Rows from block 2, named by matrix and row number. Rows with one number belong to one neuron. Each number is 128 + 24 x the weight over its row's rms, rounded and kept within 0 to 255. All counts start at 0. Numbers have three digits each. After the name is the row's rms in percent of the matrix's.
# fc1: MLP up (model.blocks.2.mlp.fc1.weight, 1024x256), inputs 128-255
# fc2: MLP down (model.blocks.2.mlp.fc2.weight, 256x1024, transposed), outputs 128-255
fc1.127 228:129129106128127129128128128128130128128128156128132128128128128128127154130129139145128011126128128125129128128128127129129129128141117129129129127130128128128128128129128128127128128128128127127131128129128127120128123127128082143128125129129112128127131128128128128128129128180127128128128255128128122128129127129127128126128128128061128122128124128132128167129128128126128128106128
fc2.127 121:148133128144107129136127149201133131125134128127140129124119112128116078124130128106129128128125129128128124127137128128129134130130160128089128103129128130125224131144128134183122142130128106136127158140126132126128128104131140152128127130128128128137127127135127129095131166123124145128128000132130130190128128121126133126121178128125196129133132135145131179128128127124128129129128
fc1.128 067:167128134126183129127132133133110103136128128177126125129135127128128127127127127128246133119130127129129134131131128127127175122128120129110128127125129225126136127134136136128132132127119132128128125130122124131127130127129129255130123127145127122112138137126127130128134090134126094129128126047139130128129084128129128129121128125146128129139153128213130128114128128119132151122128
fc2.128 171:109128130236132126101129129143100128128101133141127175182129117128132123128127134165000125127133126128129129128127128126129121150127128129128128128129127113169127093128064128127124130128129126129141117068035128127125130123247130000193128128128127120128128127127129126121126131133128153128127129127106134127122129128133128128127128128131130127125129128128127126151128129127130125076128
fc1.129 081:072130128128132202128128125125125129118129128125127127130128130127129127126129128128130129123128123121128127127136129131120127123125127125112128123128221128130131128128128128128128128128128128133128127123121108129128129127129128134133255128044128123127128127128126122128129120127128127128128118127128211124128131128128129134131154149131127140128130128114128127097128196131128126129128
fc2.129 092:097128128142132128130160129136128124103127128127127127128127130128132124129128139127132132128131128128128127127125179128117130095128133128129128135127007125127128056129129127157129128130130123127128129124129173128128125125128129129125255129105127128125129130071125128136130125128126125164164129150128128145127151130125128129127128132128118129129132128129128128128128128127127127128131
fc1.130 064:128128125128128127129129127081114129127000128143128129129130130127128089128128000128130128123128130129198139127126000128128126130140129125124128130130130102130129128128124125130128128127122128127127154104221128130125126127129125123129134130127123129126130129129124127131127126136129129129128129127128128128128126127143128124129144135129255128126128129131129127130128135119128128124128
fc2.130 075:133126129126129135115130128129127147129158128128112128127157126127129130126118255128128137128128126125032129128107000111128128128131129128126128098126127160128118129124129128128129135105129128127128128123122128129128127128127133106131128129130129128134122116131128129130131130145133131127125124126127131123133130130126128128130134077142124128129129128129129132130128127127127128126136
fc1.131 068:255128128128128128128129128129127128127128127126129128130129127128128126128128122128126128130128129130128129127128129127128129136128131140128129128134128127128151128128128127128129128128128130130127129129132128128128129128128128255128129129124128008129129128128127127128127128137128128128128128128128126128128127129134128121130128122131128128129128128128128128129128130130128126127128
fc2.131 086:129128128133129127128127128134121134129128123132126128191131123128130133117129128128118128128133121129130133127123128130135121173129131128129128150126128200132127126070126145128126128131128126130136105099126126121128134126136129000129129128133122121128126130126132169128126129127128128128124128157126128125127133127129127128128135126128145127128128128144132128130128127124132125146134
fc1.132 093:129128127128127128128131127127128127129198130126201128116129129128128081128128124127127076126125130124126128128127013128117127122156123085130128098129122129128126255129123131128127133147127128129126125130206128124128128128128127128128140034129130136119126127128129130128127127125127128129128127131128000128128228165128127127117127127149128127131129128129121128136128128129128128127128
fc2.132 096:129134126125114131115115128130127129136129129127130129119125140127130126127118123058128130128122129126128130129120000131126128129128125106083128128132128131129113142129123132133129129129129128128128129131040128126128128127125113127127123117142128128129127129207121129129127127133129129125126123125130150135131000130142126128127131130128126130081097128130125128126128128133127127142128
fc1.133 076:128128140126128128128126137129128128129128132126129127115127132129128127130128126129128115104129125125127126126129130129131129128127130130119129127133130127128128128128128128122128128130128130127128127113127126182123129128151128128027128128138129105177124127129129127128110120127126118103128129125129126124126017000128129129126128131132129129128128126160131128129128104129130128135128
fc2.133 102:131129128089128132128139127127103126131126125204124127123139116130143177138187125126128131129128117128127127129128129128129127136154127134128128124130101128126131129130126129130131130128126122127124163128129134128128127129129126129101128127136129126127128128128128133125127128130126127129126130123128148133125242255131130128158128128124127169125128128124128128141128129127128131128131
fc1.134 066:115128128134126127128127128124127128130127128129128128128128127127129129129173128128129125125130131130129128128127128131128130127127128126128128116130128128127141130128130130128124128128129129129127128138126131128129127128128126127135125128130128126127131127129127128129133128128126128128128129130129125128128128119255127128126157128140128131128127127128129127128128129126128129125128
fc2.134 055:113131129129128112127138124128127126128114123133126128119125138125114127130128125133132130121131127129125136128124130127119128159191136128121128127130126125127127120118124130128131126128128124076132130134126128125128131132136128126128129119163129133127128128128129130127124127126129128128126126132129121128125123128255127129129134121131128122111129128132132115125128127127128127133130
fc1.135 074:131129130128129128129124124149107129132128128136128129128129128128129129129128126131130128124133127127129123000195129195132128129134136128114133128128129128128123128126129130128128127128131129129127130130203127128128131130221128128071128128130129128148128127110125129128127121115127130140127128128128127128128131129130130127144128131127126122129126124127126128128128128126127127128128
fc2.135 087:145129126127126130126130121120127130129130128128126126127121129126128127126135127107130128148129130127128131255134128130130127124128128131128128140125127122130129127126128127130128129123121138128128128128029129129128128128126130131130137129125128132134129131127130128126129128129137136132119131123126132132134129124125129128133130129129135130124130128124125129128128128129127118117129
fc1.136 098:129128131128130130128136115112127074134127128150102128127128143126128127129255128128128128127126125126127133127130127130126128130127124126127127121130129126128130128127123148128132137128126128127127142128128120127134132139195128128128123127127127127126127128128121130128129127111128131128128127127128126128125127129125131129112128129128128128128168123128128128130128136122129131172128
fc2.136 095:124109128138128127126128168127128129129129129127128133142132128128124127129010129124132126130125127125127059132131139129127129128128122127127128104129128132126131130129124127129128126133118131124131112096127126130128125121129124126108128128127127129131127129128127126135130127129222130117128128129128128125130128128125128128129127128121109127128128128124118127131128126127129132145133
fc1.137 061:128128127129129132128127158129129130129130129127128127131127128128129129128128125124133128127129129127126126255123122128126133131130124114121126127117128130128127129127128134128129133136119133128129122131118128124128130127125127130156126127125130132127125128127128122129128125130128125128128130128128129128127127125124130137126129105127128127128113129129128127129128128129128128128128
fc2.137 064:128131131128142131130147130139125124128122127126115126131136128131130129129127128127116130128123108126131125000126125129127110141128104126124128109130128136129126125129125132123129129124147125126127125127131131121128120139135119128127125132127130126114128126121121129129127130128126128128153123132128118125122128201128128128128127127125123129127129128128128126114128128126128142128131
fc1.138 028:154128079131120132128129141128105132121120132121127127126081135123127080135123113127115141127124138120130128122110129128130129104153136128129136136128130232192132126047187117127138122124140182140121128133129131165147125255062127151128128118136133129131115154124148063127105128141130124129126133134145126127123141126138149083133145123132146099126128125111115133127127167140109122117129
fc2.138 047:121135135131131119130118128132123162128131128134133131126143148125080126121129129117142124126128132130132128118144130139134135128137136125129128132128109127064127130113132129136074130129137134133125113128128146153128151000128123134125126127117119152123129228131127141090138135118129138127126129109110125126140128135127127127130146131119133121134129127124137128134128130128135128147123
fc1.139 098:124128128252128127128128128130128127128128128128128128130127128121129128128128124128130128127128127129129128129128133130127128117127129129128128128128127129128128128130130128128128128135128129131130129128129121128128087255128128198128158130129207129128127128127129058128128128129128129130128129128130127128128130128111128130129129124127128127127128128085130128127128135129128124128125
fc2.139 171:132126127118124129129126128132116118131141128157130127127128128202127130143129128127144127128127128128129132127132129126128111131129158132123128128129128125128187160127125152128128128158128126130128128130135129127128145070126128053127128132127128127131128123129128127127130154103129127127125127126126117102129128128130123128075174127127126130131133132134128124183128128127127128129134
fc1.140 077:128128129126130127138128128144249128125126123127166128128128129128127128127129129129129125129075128127128128129124152111072168128126128127111128125127127131127111128128128134128128133129129116130128126130112126128127126119128000130180128126128126128082130128147128128128128097131125128135128128129128129128129175134128128126151128127128128126129128127126127136127128117128128136129128
fc2.140 103:117131130135111123127128131121243128128136128125167124129119130127127128126127163131129126128130130125127149127119131127125095122116079128114128132128131133131039146128127127127133127128132129130126100128135123125128127129148130128131128128129128127130133129130123128133128146130128130115127127128132128125128084071127130128038099127129166129127115128137128129113128123131131130126128
fc1.141 079:127128128127129130128128129130000129128128128128119126128115126128129123127105128128129128128129067126128168128144127128105128127132125127127129128130132126128128127128127128128128127128148115129129129133136103128129128124128067130132255126128130121127129128067128129128127120130130129128129128111128123128133129134128128126130189130142129130128128129128121127128130143130128127127128
fc2.141 091:128126129128128129129130126130000124126129127127126160126127133128132126140137175126127142128127128127128128128127131129113129071125127125122128144129130119128129126129139128140126130126127125130131129125074132127128129124128182122129255135122127129125126128126128130128123128120128113153135128142129129131118124129119129128128129127127121129127135129128128132129128128125129127128127
fc1.142 086:128128132127127128129125128128186128128180110128128127119070128128138124128128131130167130125127131127128128127255127128053126128126157127126133123130129150140127128125129128129137097127181130128125108124127128124130128129128127131132128123127119124127131126137124097129120129128127101137135128124129129126127130124127129120125136126126128126128131126129141142128133105126127125132127
fc2.142 120:057128127130127128100129129129166128128126131126092117127128121128143107129127128128127127145129130128125128118195128127119130129129128152128128127131127016132040117122128127130129128131130126133118129099128130127128127131128129142160128128117129134127130122128117177127132128118133128021127130130126120127128129123137127128132134126127126128128128128137130125127128120129132128130127
fc1.144 285:128128137128128129133128026036128128128129139128128128135142178128127128128141135128129128128109133128128054128170129178128128126127128128128128128129128125129070128128128162128128128176128132199128131127129128149128128128127000128128127128129139128128127124127128134128141128128128128127128131107128128128128128128129128127092101127138127128128115128128128089128128128127128128133128
fc2.144 114:141129129132130138145148144127128127128129123127111127127130128126128123127106130122130125148183127128128126127131129129128124128131128128141128147126124130127127129132134128125134126129128127129129128128128128127128128132129129129127128127117127131126130136127128130117120127127128127128128084128128128128131128128128135127129129127130130128125128128155129170127128130124132128128125
fc1.145 025:129136145124127122127048129125130131136063094135126101126138128119143130122125132138100135114126141124121139135129133205128145126126137124133150145125077120126124131129137137129119137127133132130125128124122160126127024124124129109000117130146125128104148125124125128129111128147122130128173111123172128088129126132128127145126129124100137123125124135133178129131129131117129129130128
fc2.145 030:135126127133129177107154127126105132129148125181142137126136127128142140127130129108128130035127121129123126132140132127128128130153125128126128152123225121126126133133117124118124145123117128130120127133124132112128133128134128121125016097203128162121129141132138129117115133129128148103130131137129176132035130126126128129129122146119121123137124087126233125146128130139117126126127
fc1.146 111:124128201140130160135128089130134092132131112152128141111145127129255127127123129136130126129126125133131130127129126119128131127127123128119132091131111115128127140143128126128123128160126127129127128128132123129130127127128133132126127128124112128130128123140086179128136128074128128126126145137042129130126130128128129133129117128125118132128124127127128064128129113186128128129128
fc2.146 141:128139128008119142128130255122148132128165128127155127141129137128255105125122118129126123127131122127127151128129128116128138156129126125127128069190128131145132139126127168128131168158128117129129080131128128128128130132104130129151128128116128111137131135132116127178123170129128128126129128126180129128132128128127128128126124130128129127131127128137127012128128198128128129131129
fc1.147 124:130130131128128129128126128130126129115128091128131129140129127128120128126127127129120131111133108127129128125130131125147130164134172129126127126128131126127140128132126128120117129128132129127127128140130132139127126127131130113125134128126128128118159127133127128128102126128111130124128100128128128128127130128127127163130129128155132128129097126128128129128128128127131127146128
fc2.147 097:126128119137129129130127115126128132130129123128125127133126128126147085129125131122160128117121129126128126130118127128125130126129133128131128126127132123122129125125126127117130129129129151127129140114128128128128111190130130119133122129116127130130141152123119118127132130132127088126122140143127123127070129129129128125113103129128125121134128136114130165129128132189126164127124
fc1.148 043:143128110125126128132131128123138121131122088126118121133126141131128127133113132124029080115122133125116125127123127065139114117143126128127128132120149153138130132125131129127158125131216138132124129100127128127127118038119128181127127127131153112114129076127162026128110128124126123115132126093136121132119126137134131117124075125130130128125131121129115135124133128133125125130127
fc2.148 067:131130118128128131142085116151121147128127129137152145129152133130126132146132138129182132128113120124131128128129128130121156128128159142126128131118137226116124156118124114130130124124124110128132132138162126127128129122128126131086132127150131024128116002128162131155127131126130117127117128127125144122091129130125130128147129127130130126126115128078151141152128117124128123127130
fc1.149 150:128128127133128129128128128128128127131127129130129128128128129000137128128129125127128128129129129128129127128126128128128127128130128128128128128157128093129134128129161128128000128128129128128121127128128128150128126128128128128127146129128128128128108128124128163128150128098128128128128128129181128128128127127129128136120127126127128127128128129129128128129128129000128128129128
fc2.149 152:120127116129128150128128129130128124127129144207127126128127129255129121143129128124132127112127128177128130128129127128126129129129129128117128128157128151127129124125185255204128127130128128130129149124128128150128128129175075129150129128135129132128128119128128127127127131133128132128132162127129128144128128129128129128128053128130132128134128128129126128128128129130164142144130
fc1.150 072:126128136129135128129128129142148128117127129127127128073124127127127255128125128099127126133129122127134128126127116103126126155130127085090129128129204132129128128128129130129128134137129124136128126094128127125122127127128127137128132124132133129129128128128134130128128126109120128171128129137128131131128128127121127131104125129128129126128130130128128131126128086127128129128127
fc2.150 091:128133129127128126125127121132135121128129128128134201124129128126127136131152129136132127128122129130128128128122128127125130128075133131124128127131093128129139130087087125127132124126128137130128148120129124128128129126131085128128164138140127123129125128131124128132129125124127128080127128143129125132120130125145127127125134111127128127128126128128128132131128115128127138143138
fc1.151 174:128128154129128127128121146121126126130128127131128128126128132128130128128130128126126132128122139194129129124129131129130128127128128120128128121129129143129128128111117131128173255129129129127128128129132135128132255128082128129130128127131198137128142142126128128128128096086129123128128111090135126128127128128129127134121180128179129123128128130130128121136128121129116122108128
fc2.151 164:128129196114134128102116000128129128127115137128132128128111128128126170129128128128126124133128073121127129127102129127150128128126078127118128076129120128128129157129126146130128184129128127128124111116117127130128036129128129128130144138127128152129129132139128112132128142132129169131000128128125118127132132128127129128129131124128128109127120128120124051128128129142137128129143
fc1.152 068:128127130128158158128131129145120128129129074127093127127120128128123129127128118127153131130117128128134110121126130137062128136161108130128137150149115106127098127088087119143129128127137196129123098086128130139130100237127130127147127127133126145151136107125143100128127125132130160146128119164128123127127129127129126118162132127169132146129022129098129129077126033099122117132128
fc2.152 087:123127125113119126120120131123132138128174127131136125123133124125140125121135116126117128122117136128130125126130123126129100102134147129122128131250150136131122168124128148127122130163142126134129096125126131129128131017123127127146126128114123147129126148127128201112132129137126128138125130118119169128255122128129126127127125127130129156176125128183131126130128128171131119129127
fc1.153 084:069128129124128156129127093127130128127131111129156128155129132128169117128128127128126128128128078127120126127126128127130138130137127127101129128128128126128128127124130124129129130129128128128150127139128129147139128123127000143187129130042124127128129130127117128128125116130129126054127128129128126128127129149130129129127127126129126130127110125167130128129128145130126126137128
fc2.153 131:023129127131126122128127129133128129115132116128129065157128128128156126129103129134127127113130222127128129128125128132130126130129127128123128129159129129132080126123128129129128126131130126234086128130130128122128127127078130128127163123121129127128128139103068126130133127128128128147128129121127129128138129176127128128127128143128128131135147128130129128123128129132127128128129
fc1.154 066:128128124128143129128128125127129129126125124127194131127129125127132124125127129128130128149073146125129127126127128127126133125130129136116126129128127129124128129128126128130125127138129136116127091122117129068130128130128128131126126131110132130126128125129128123128165120128134119170130127131128131126127127136126125127192128131124131141128130128058129130128128120127127127127127
fc2.154 067:122120127129129131129127128125148129127144125128160129121131117127129114121131128129139127131141120129129128128128137130128128126126132120122128132124130136129129126137128130125133124126208119120125130129129125129128110128121128138106128128134129128127129081124127125129123128131133126127162123124128128125130122127127132129123126128125115124125128127129130129131128125135129115124128
fc1.155 142:128130124127129128128128131132087128129107128157137128135139127127128131128127100129128143184136128128123133128052128128130121128102131141128128128127128127128128128127127129128128127128128128128128132130128128130126127131130128128127128123128128128128137128127129127128126126129126128121128129147128129128128128128128128129129125126132128123128121128130126128128128129129128130078128
fc2.155 099:131125129120126122131127129133125127123132123128114128150119138127127132131128128127129129126133128129160130135115122123126128126126124094124128127129126132115136144128138127125132126129131133126169124122127128137130137126127067129112121121129128131130129128127124158131129125151128145217130126127127133128136128255097128127122107154131123125127132128124128129125128143126128128066128
fc1.156 059:103128156130126127127129131128128127129255126127118127123128132130131131128099193123129132121128124110132128110127119127127128129161129128099129118127222127131255127128131125128132127150131167046068129112126127127134136128127150127127149123128128127135131129127128129128131129122130128128126127119128125131126129130130129128125154129129126129128128128138131131127128133131129126117129
fc2.156 077:121129127128130122108128128097130126061103130127126127127128128127129127125130126123126126129128127128137126127128126131118132130129136128128128129127087126129167126127129132130118133127126129127128140073130126127128127131106126130146128158128128125154128127129128128126131128126130131138133129128126139129128130130130127129129126127125195120127128127127127128124128166129129128128127
fc1.157 095:128128152128128128128125126118124126129136131128129170130081128128128128129110131127131129119132128124130130128128125128134094130129127130096131130127127126128129129129133127128127126130167128127128127124128156194127128129156251129082146128122145119131128128128128121129128127125128127127128100124128120127127128088133128127103129128128128126129141128128129130129129132128127127129127
fc2.157 124:130132128116129129128142127129128127138127129127127129122132125128127130126128127127128131130127119128128126128126129121131153255155198131128128119128127126124128128126129128128128146124125130126127146143099130119128128128128090128105126132128128128156128129129129128126128130116127126126119162238127128130125126128127128128129127128125118133116162128124127127142128130127128127128130
fc1.158 085:073128124127126126128127121127127131129128186135127128137128131127130128127128126121105130128131012128123129125113129133255128085143130127097127126128129121104229128161128124127130129128117128127128174121127092128127129135130128128128128128129133127132130125069108127129129117127132125128127125125127128134128126127128129136131132128128129130128132128127128127128128202128128128128128
fc2.158 142:103127131156129131131128128127122130128124135133130131129126129126127126129129147197128127127125153128128124133120128140148127131128125129128128131128129128128241126169128130130128130128126128129128127152126127158128124129078127128099140128129128126128126126130128123133130130122129129129129129131128134128126131129128133128128146129128129131128125127134128129128128121129120126126129
fc1.159 084:127125128128096127128128128080134127147129142127128128154153128128127074128128128130129128125072129125120125132130129124123127124127128129127128106129134129130123128127129127128128127128127125129059138143000130128129125128119075127143039131128127128129128131199129130128126112131129128000128128131127129128129127147130129130129128127131215128127131126128128127124128133128127139129128
fc2.159 113:128131128129125129125128107118127126138132127127131129127142126125128131122091128130131128125255128129128129128126129126127129129106118129120128126128129128128136132128125126124128128125127130128202124084255140125128121126145125135128127128127129127128129126127129129130129124128126127237126126125123127127118126128129129128131128119127122127127128128136105128136128121128129136124129
fc1.160 073:128127128131129155131128129127131128125198131130130143130133128126128128128127128175145127134119129106129129122128129127129128130129128129127128026127127123128128131129130131128128138141130131128142127131180127162132134126167128129128211131126144128118128129123128081128127126109128128113127131130128127129128247128129127128133128141126126130128129128129106126132128141128125129128128
fc2.160 102:128130128130128130128131128130126131140095135122133000128089128128129102128126127044127126128131130127128126137086127131120127104183126128114128127127128128108125154126127157157129131129128127225129127116000129127128128128128136128127187129100127128125129129125120129126129128127127118128130128167129129128128128128128128128124129133131121130128132128140129130087128133131128131128134
fc1.161 122:124128129128131127128128128128130128138116128128128128129127129127127128128126128129129128123126128128127128125044255128128128131127129128128128128129110127128128128128128128128128126128128131129127128128125129128128120126127128127110126130130128108127128128129125125128125128132129125129128128119129128128128128134129128130127128127130129118128127129129128128127128126128127127128128
fc2.161 069:129128136129128117130128125123127124172132130131127126127136116128129131133146129127128131135159118126135132128124255127130111124147153128110128126132129140126126129127129132129134138127122130132127122132130129127128122130137122127125130130133128127128130132128134131133128126131123134113127125124127135127125126128129128127127125129128120130123213128128132126116128128127128125131134
fc1.162 048:122128131131121128129127128119140128128128128128127128128132128127130130128134124129128127126131130129129129127176128129126128105127127120122131114130128125129138128126124131123126124128130112125128128150125133127130129129129123133132097128129128129122129127128128132129128128130127114128130131133128127128129131107255128123126126144129127127124126127125128127121128035127128140130127
fc2.162 047:127135131130130124130133114141128127122124128128129126123126135122126129131127126129128129127139127130127128128127126119129130143135133128129128125127125117125119120120124128141126128127128127129128126128128129136128137130127135119120124125130129128126122129131127124132117125126133125140134126136135130127127118155255127128129135118141129128128130127138122115126128125126126125131129
fc1.163 080:126132127128115118128116131128128177128126128127125129128129090131143176127171128114131125183132126126129132128106128127202128133229127128128129128127128128128126128128125128128129128128131131119128126127129133139129110129130128126128024127128127133013122193124133130128156128128130127130128127128255127128128130129128130127128128132133132138124117127109127128128127129118128128144128
fc2.163 125:127041129128082128128125127119121144128127128128132129128128127128128129131117135128127129136128197128129121128127128127166127127126127141113128129129129129116128128127127127103133128126126141000128126126125127131128128127146117128129036129130128129127129134128126128131127127124118127129129134134000127131125116130124128128130129128124138111128128128131129130125128127128128129128128
fc1.164 109:076128129127096133128128125127129128128255129126127128133133134128128128128127255128127128128128074126166128128128124127128128136135128127128128128127144127126252128128136130128128127130129129128126129128121124120129127126210128130127129124158129119128129128099129108128128114128129128128128127104129128128129128124126128130127127129130127128128128127128128128125128136128128125128128
fc2.164 095:109128126130109125122120129122126125128128128134135128127128128127111127120149036063130127127127140127126128127128128139117130128131127128092128129129133122130233129128128129128132126128126132127126127127128159123128129129097136137131131128129128126127128127135097146131128127129125134128127123165124137128127136220127128128130120130128132126126129128130129128120128135137130134109128
fc1.165 201:129128136129129128128130081130127122128132126089128129128083128128129128128128145200133101128127129255131129128125126128143128127129128126128127128128128128128131128128155134128183141128128129126144127129131129104128146127126128126130124128128255130127125118128129099128116093128128128119128048129095126128128128129127126126126128131127128098128132128128127128142128128249128129130128
fc2.165 152:129128169129122109109129076125128116128125152127127130127111130156129129128108128130122127131127125127129155128127128102103124128127139129081128057128126126127128190129070070010127128116198102133128128082128128129128146132081126128130129128119128127130128128129128130149124129138128104123127254128133128128128129128126128128128165127127130127128123128117134098127128120127115129131129
fc1.166 126:130128128129131142128128116102144122132128129140135133124122128127125139125136128126127130131039145126131130128131125128128128090128128142128133129128112139124117128127130127136130126128109126128126128128127143125128132126110123140132125128138150134124132128129128128129139126111137126127129135116124127128128130145124127129149128128125128126127106127125112124130126127126127125125128
fc2.166 100:164126127135090166128126129127128105129170128106160128124130129127133132135104128127127128135151127125128131129173130111130119140131108128127128137127132132143131110163158117178124131129142127129117107130142127128128124102126136128127127128162128158120127112129130124129109113125128127129141124105129128126172123126128129127116127127125131144128117128128079131128128127128113118057131
fc1.167 089:128133128127129127129128128132148130128164127126138130128127128127131128128126128124126125128114109109127126127130129123127155136128128123128129098130128121132122128127129127128129128130133111122140131133128128129130119110129000128130130126128128128126134128157126128128127105130129129115127127128128128128128127128133130128151132128129126126099120128128127127133128130128127127130128
fc2.167 098:136130127127129127129130129129128125129119128126151044130126123130138133128128152105128124130136128125127124128125128131129125113181122132108128134127130128126112130129127132141132127128129122143126071113129130125128126128128168128128128127127128126128130128103127122128131127130129126127132131110127128137116128133127128127167128128126125129128131128130129130123128127133130127132139
fc1.168 083:129128131126128129128128126124255106129129128131129130128144132127127127128255120131129128137128131127127131128153127128130127128128143255124127126129128129123130128127108132128126130130128128128127130139128132128131127164158127127128069128108129128122129128137109126128143126135128132126127129130128143128129127121125127128118130129127128123128129128128128128116128128109127137149128
fc2.168 089:084126127128128117127130134132235128128119127129127062129129128129125128132000127130155124129128128127128124128127130133129131147128122255128128109127130129128128128130127127128129119128128130127109128089129125127128124124130074133107047126129128130129136126130121128125129127132137135093128123130128110124139128127129128128132126122127125173132128128129127126131128126127131128133134
fc1.169 118:124128128128175126128127125125127129125128128128124127130157128128128129128129121128129125129110127126127128211128130139128128128135127128128128128124127127128127128128127129128130127128128127128126128126127105128130127128128128128127111128117128129127130128255129128128138128135128127104128128128128129128127021127129127129119127127128128125000135128129128127123128127126128134129128
fc2.169 088:126123125130141128126127130130110128126128129126122128128130117121131132128127130129127124143236133128128133051128128121128125123124132128098128123130127129153124125129113134126134129128129123123138119123125127126128129135123128127132105123135135129126130129000145127130136128132128126128128126112128124142127192134137133127150130128127114128255125127127130130128128138128127131129133
fc1.170 059:128135131124116128128130132115128127157128125129125127129130144128129127128121128114121125121128125124130126129131128128147132124129128127115124114126151130128126132128127127128127129130118113144127137134125126126125129127129126128130091124126127129128110127130129131128128125126132123132131126127129066133129128128128129104133125127128126131128135127129128126129128129132129128130128
fc2.170 063:184120128138125133119130126133140114128129128126130124128122126126128127144128127128120132123130122129128128127127129128129128127127113126126128124130065127139121133153127137130121130126130126134110131088144128128128131136123128128123095128122127126120128128152130127128124129136133126132134125126128143128127111126131100128128110128129125130128129129126116122124128127132126129124128
fc1.171 137:238128128128138127128128126125128132128128118128217128129129130128128128128127124128128128128128088128129126135128000124128128128128129127128128129126127128128129128128125131128128127128127128128128127127126127128128125129128128128128127255130129216127126128129116128128128128128128128128128128128127125128128061043128129127129128144128128127128135128128128128130128123131128128129128
fc2.171 055:126132131123126122120130130107124128105130128128128137097128115122118128122124160127130128128128129122123125131129000145118129216128127145088128128126130129128122122112129131132133131119118129131129129127128135130128129123125125126129128255129128130130128125130110131126132121140126143125129124120137130176139130147125129127129125087128127121112020128140128124128128100134127142128127
fc1.172 099:127128128128129103128128166130129180089127127127128128129119127130125129128000130119127126128130130124127126128096126128135128127129129133128129116128128128129128149128130129128122127128138129128130127127128131128128133127042112128130134126127125129129130128125141128128127123130127127069128130129128111130128130129145126127130128128129128128128126130131126128129128122129127125130128
fc2.172 093:129142131129127127128109047127126133071127126128127129128126128128129188134132131129124127128158130119130129125128116127128122128128132128122128127130128127128127129125128128127128128129128127134122131129128129097128140128135127130129127129130128124130129127131130128131123126125047125245128130128129145133125126124135132128127129127130147095130127128145131130128128130130125128127127
fc1.173 132:128128128126129129128128128128129130129127129129203128133128128128128127128128128130128128128128129126128128123126128125127158128128132126128128144130126145129129128128128128128128127128128130128123129129130129127128121128127121129128128128128128128127128128128128110128126128129128128128128128128128128128128111092149128130129128128130133126128126129133128127134128000128128128129128
fc2.173 073:124128132130129131128134125127131127112132134127125130121127127126131118129145128108125129124116130122141133129129125142129099135179125130110128129130128131127122130131118152134133126135132138128124128100126110126128129132129125125128128127129128127126128129132126137132127100138130133124128116000137137130140140255128130128121130128127131129128133128131131114114128050127126132125130
fc1.174 144:127128126129126125128128130127130194130128170127127131128127056128164128128139127119132123144129128107134129127129141132148127137231165123128129152127128128128128128128123128128123128173152128097127095127127128154128128128129128126126128128127128132113126176094131140128140128128129125124128126127255124128126128129128129130126132129130128156127117128115128174127128131130128118152128
fc2.174 157:121000137128102120130127116122117127127126128128131128127063125129131128136128140107128128155128127128128126129127131128213128127127128131094128128130127126121127128128128128127130127130102172000128128121127127082128128128129113126118080129128125128118128128113128128129128128125128126136132166139028117129127120130124128128127130116126129125112130128137130158126128128128127129130147
fc1.175 052:146129129128189138127129132124128128137128139125129113119128131130150128130132128128129126130130128127127084129128128131124127121130126127127132130129126162128131128125126142130125133132108183129125119151126191128133123129123123127129128127118127139129126128127131170128140129132114128125129128128125130128128126119129128131128132120126087127131129130129123131129124073131128124129128
fc2.175 073:135129128128131140132129128118129128128128127118126155127128127128131121128128128128124125129127123125128121126147125127142128131080125128128128128129125104134128125129122129129128127103131090129128128126130110128128127137127133128124129128094128127121128135130130126126119125128129127129144130101127127135129128128146129128126128127122128133130128128126123124129128124126126134145131
fc1.176 081:047128128130128127129128128128129127118127130129133127130127130127131129128158128126144127128130129128130127128129141128128128134129128123127128126130128117133130128129128127128129127139127132129131118127126130128129127127128127128136129132128130104127141128130130128128128126126133126129128131126129213128127128109255127128131130129128129135128128128127129128128128129121128148128128
fc2.176 062:030130130129158124127148126128127131126113128135127128127125135125122123132127147221133128126136131130127129129138179129128129147188184129098128127126129122121130125125129129130131126147128127127130129131127127138128126128127129126131136108130129137128128122015128126126118127128127128125131121135131126128126161226236128129128132129134123127120128128143131129122128164125127128126132
fc1.177 089:126124130130128128128123128129064129128128130127121128119055127127127128128127129129124122128145000127130180112128127127129130126128127128128128119127126125077132132128126125128128128128127122126129128128181119123127128133166128130130232126128131128129127123000121128128128107132128128178128128126129128128135127120127127125128133146132127128128129126128122128130128127136127049130128
fc2.177 115:127128128128131129134108126130107132128129128129127137127109136127128127131128128123129131126053181127128128136129128131131127129128128128117128135129149116207126123128128129154128128131129108128127140146054132124128128127049131129103191130127130117149127125255128128127121138122129129126142127130151136125128114128129128127127139130129127146137126129130129129131128123127126128129130
fc1.178 147:129128127132128128255128128130196129131128131127129128127127128127130128128128127128126128128128140129137128129128127128128126129128128128128128128130126128129129128128128127128000108128135128128128127128128128128128168121128128128128128130128128128128127128128128129128255128128128129130128128135127130128128126126129127131126127127123128128128128129128108128130128128128128127131128
fc2.178 124:121126132128127128183134142133128126128130125165130127255088138252128130144130128126130125131116127170128135128128127132129133138122136126119128094128129156128134126123134248178143122129131163128127117121128128133128129127134097133160137129127128129127128124128128102127093163095126132128133156062129126127128127128131130128127114128130072131130129128126122108126128134127129126133137
fc1.179 076:127128124128126123129127124130237128127126144128127128126134126125124134127129150126123122082128131127123129128129130129135125131130088130128132129115140213129126128128154255130131127128128073127128143128129124130128128103111136125124131122128137129127132082131128120127129127127127124123131130128122131128241128132124126138129127147122125133124126129150129125165128129215132116147128
fc2.179 124:128132128126131153130132128129130128128126140081136129156134127128126128128135128130132128127129133124128132135122127129156134130127126128126128131124178095128110128138118000128134127108129199129129142129125129121128128145125128129128128128126128136124131114133129112137111129127127129128134127075128129137000127122132129128128130126125132127128121128126137127144128115129032107128127
fc1.180 127:126129124128122128128128129128129194129128128126129129129127075128132127128128128117129126187130129127130128128129130127127130132255156127128128128127128128127128128128123129128124128224143128124127125128130130144128128128128128128127109128127128135126130215117129129128130128128128128121128127127255116128128127143129129128129133128134127164128121127128127128129128128128128126143128
fc2.180 131:122000137129099123127125093127127127120127123125131128128094117131132134131130141127128128132128127084128123127128132128142127128129128139090128130130113124124126128129127127120130128127128127063128127112127127128128092127134105128124051130128128128123127129128127128131128128125112102151130144134004119135127106131118127128128141110123129102096129128127129129128128128128126128128145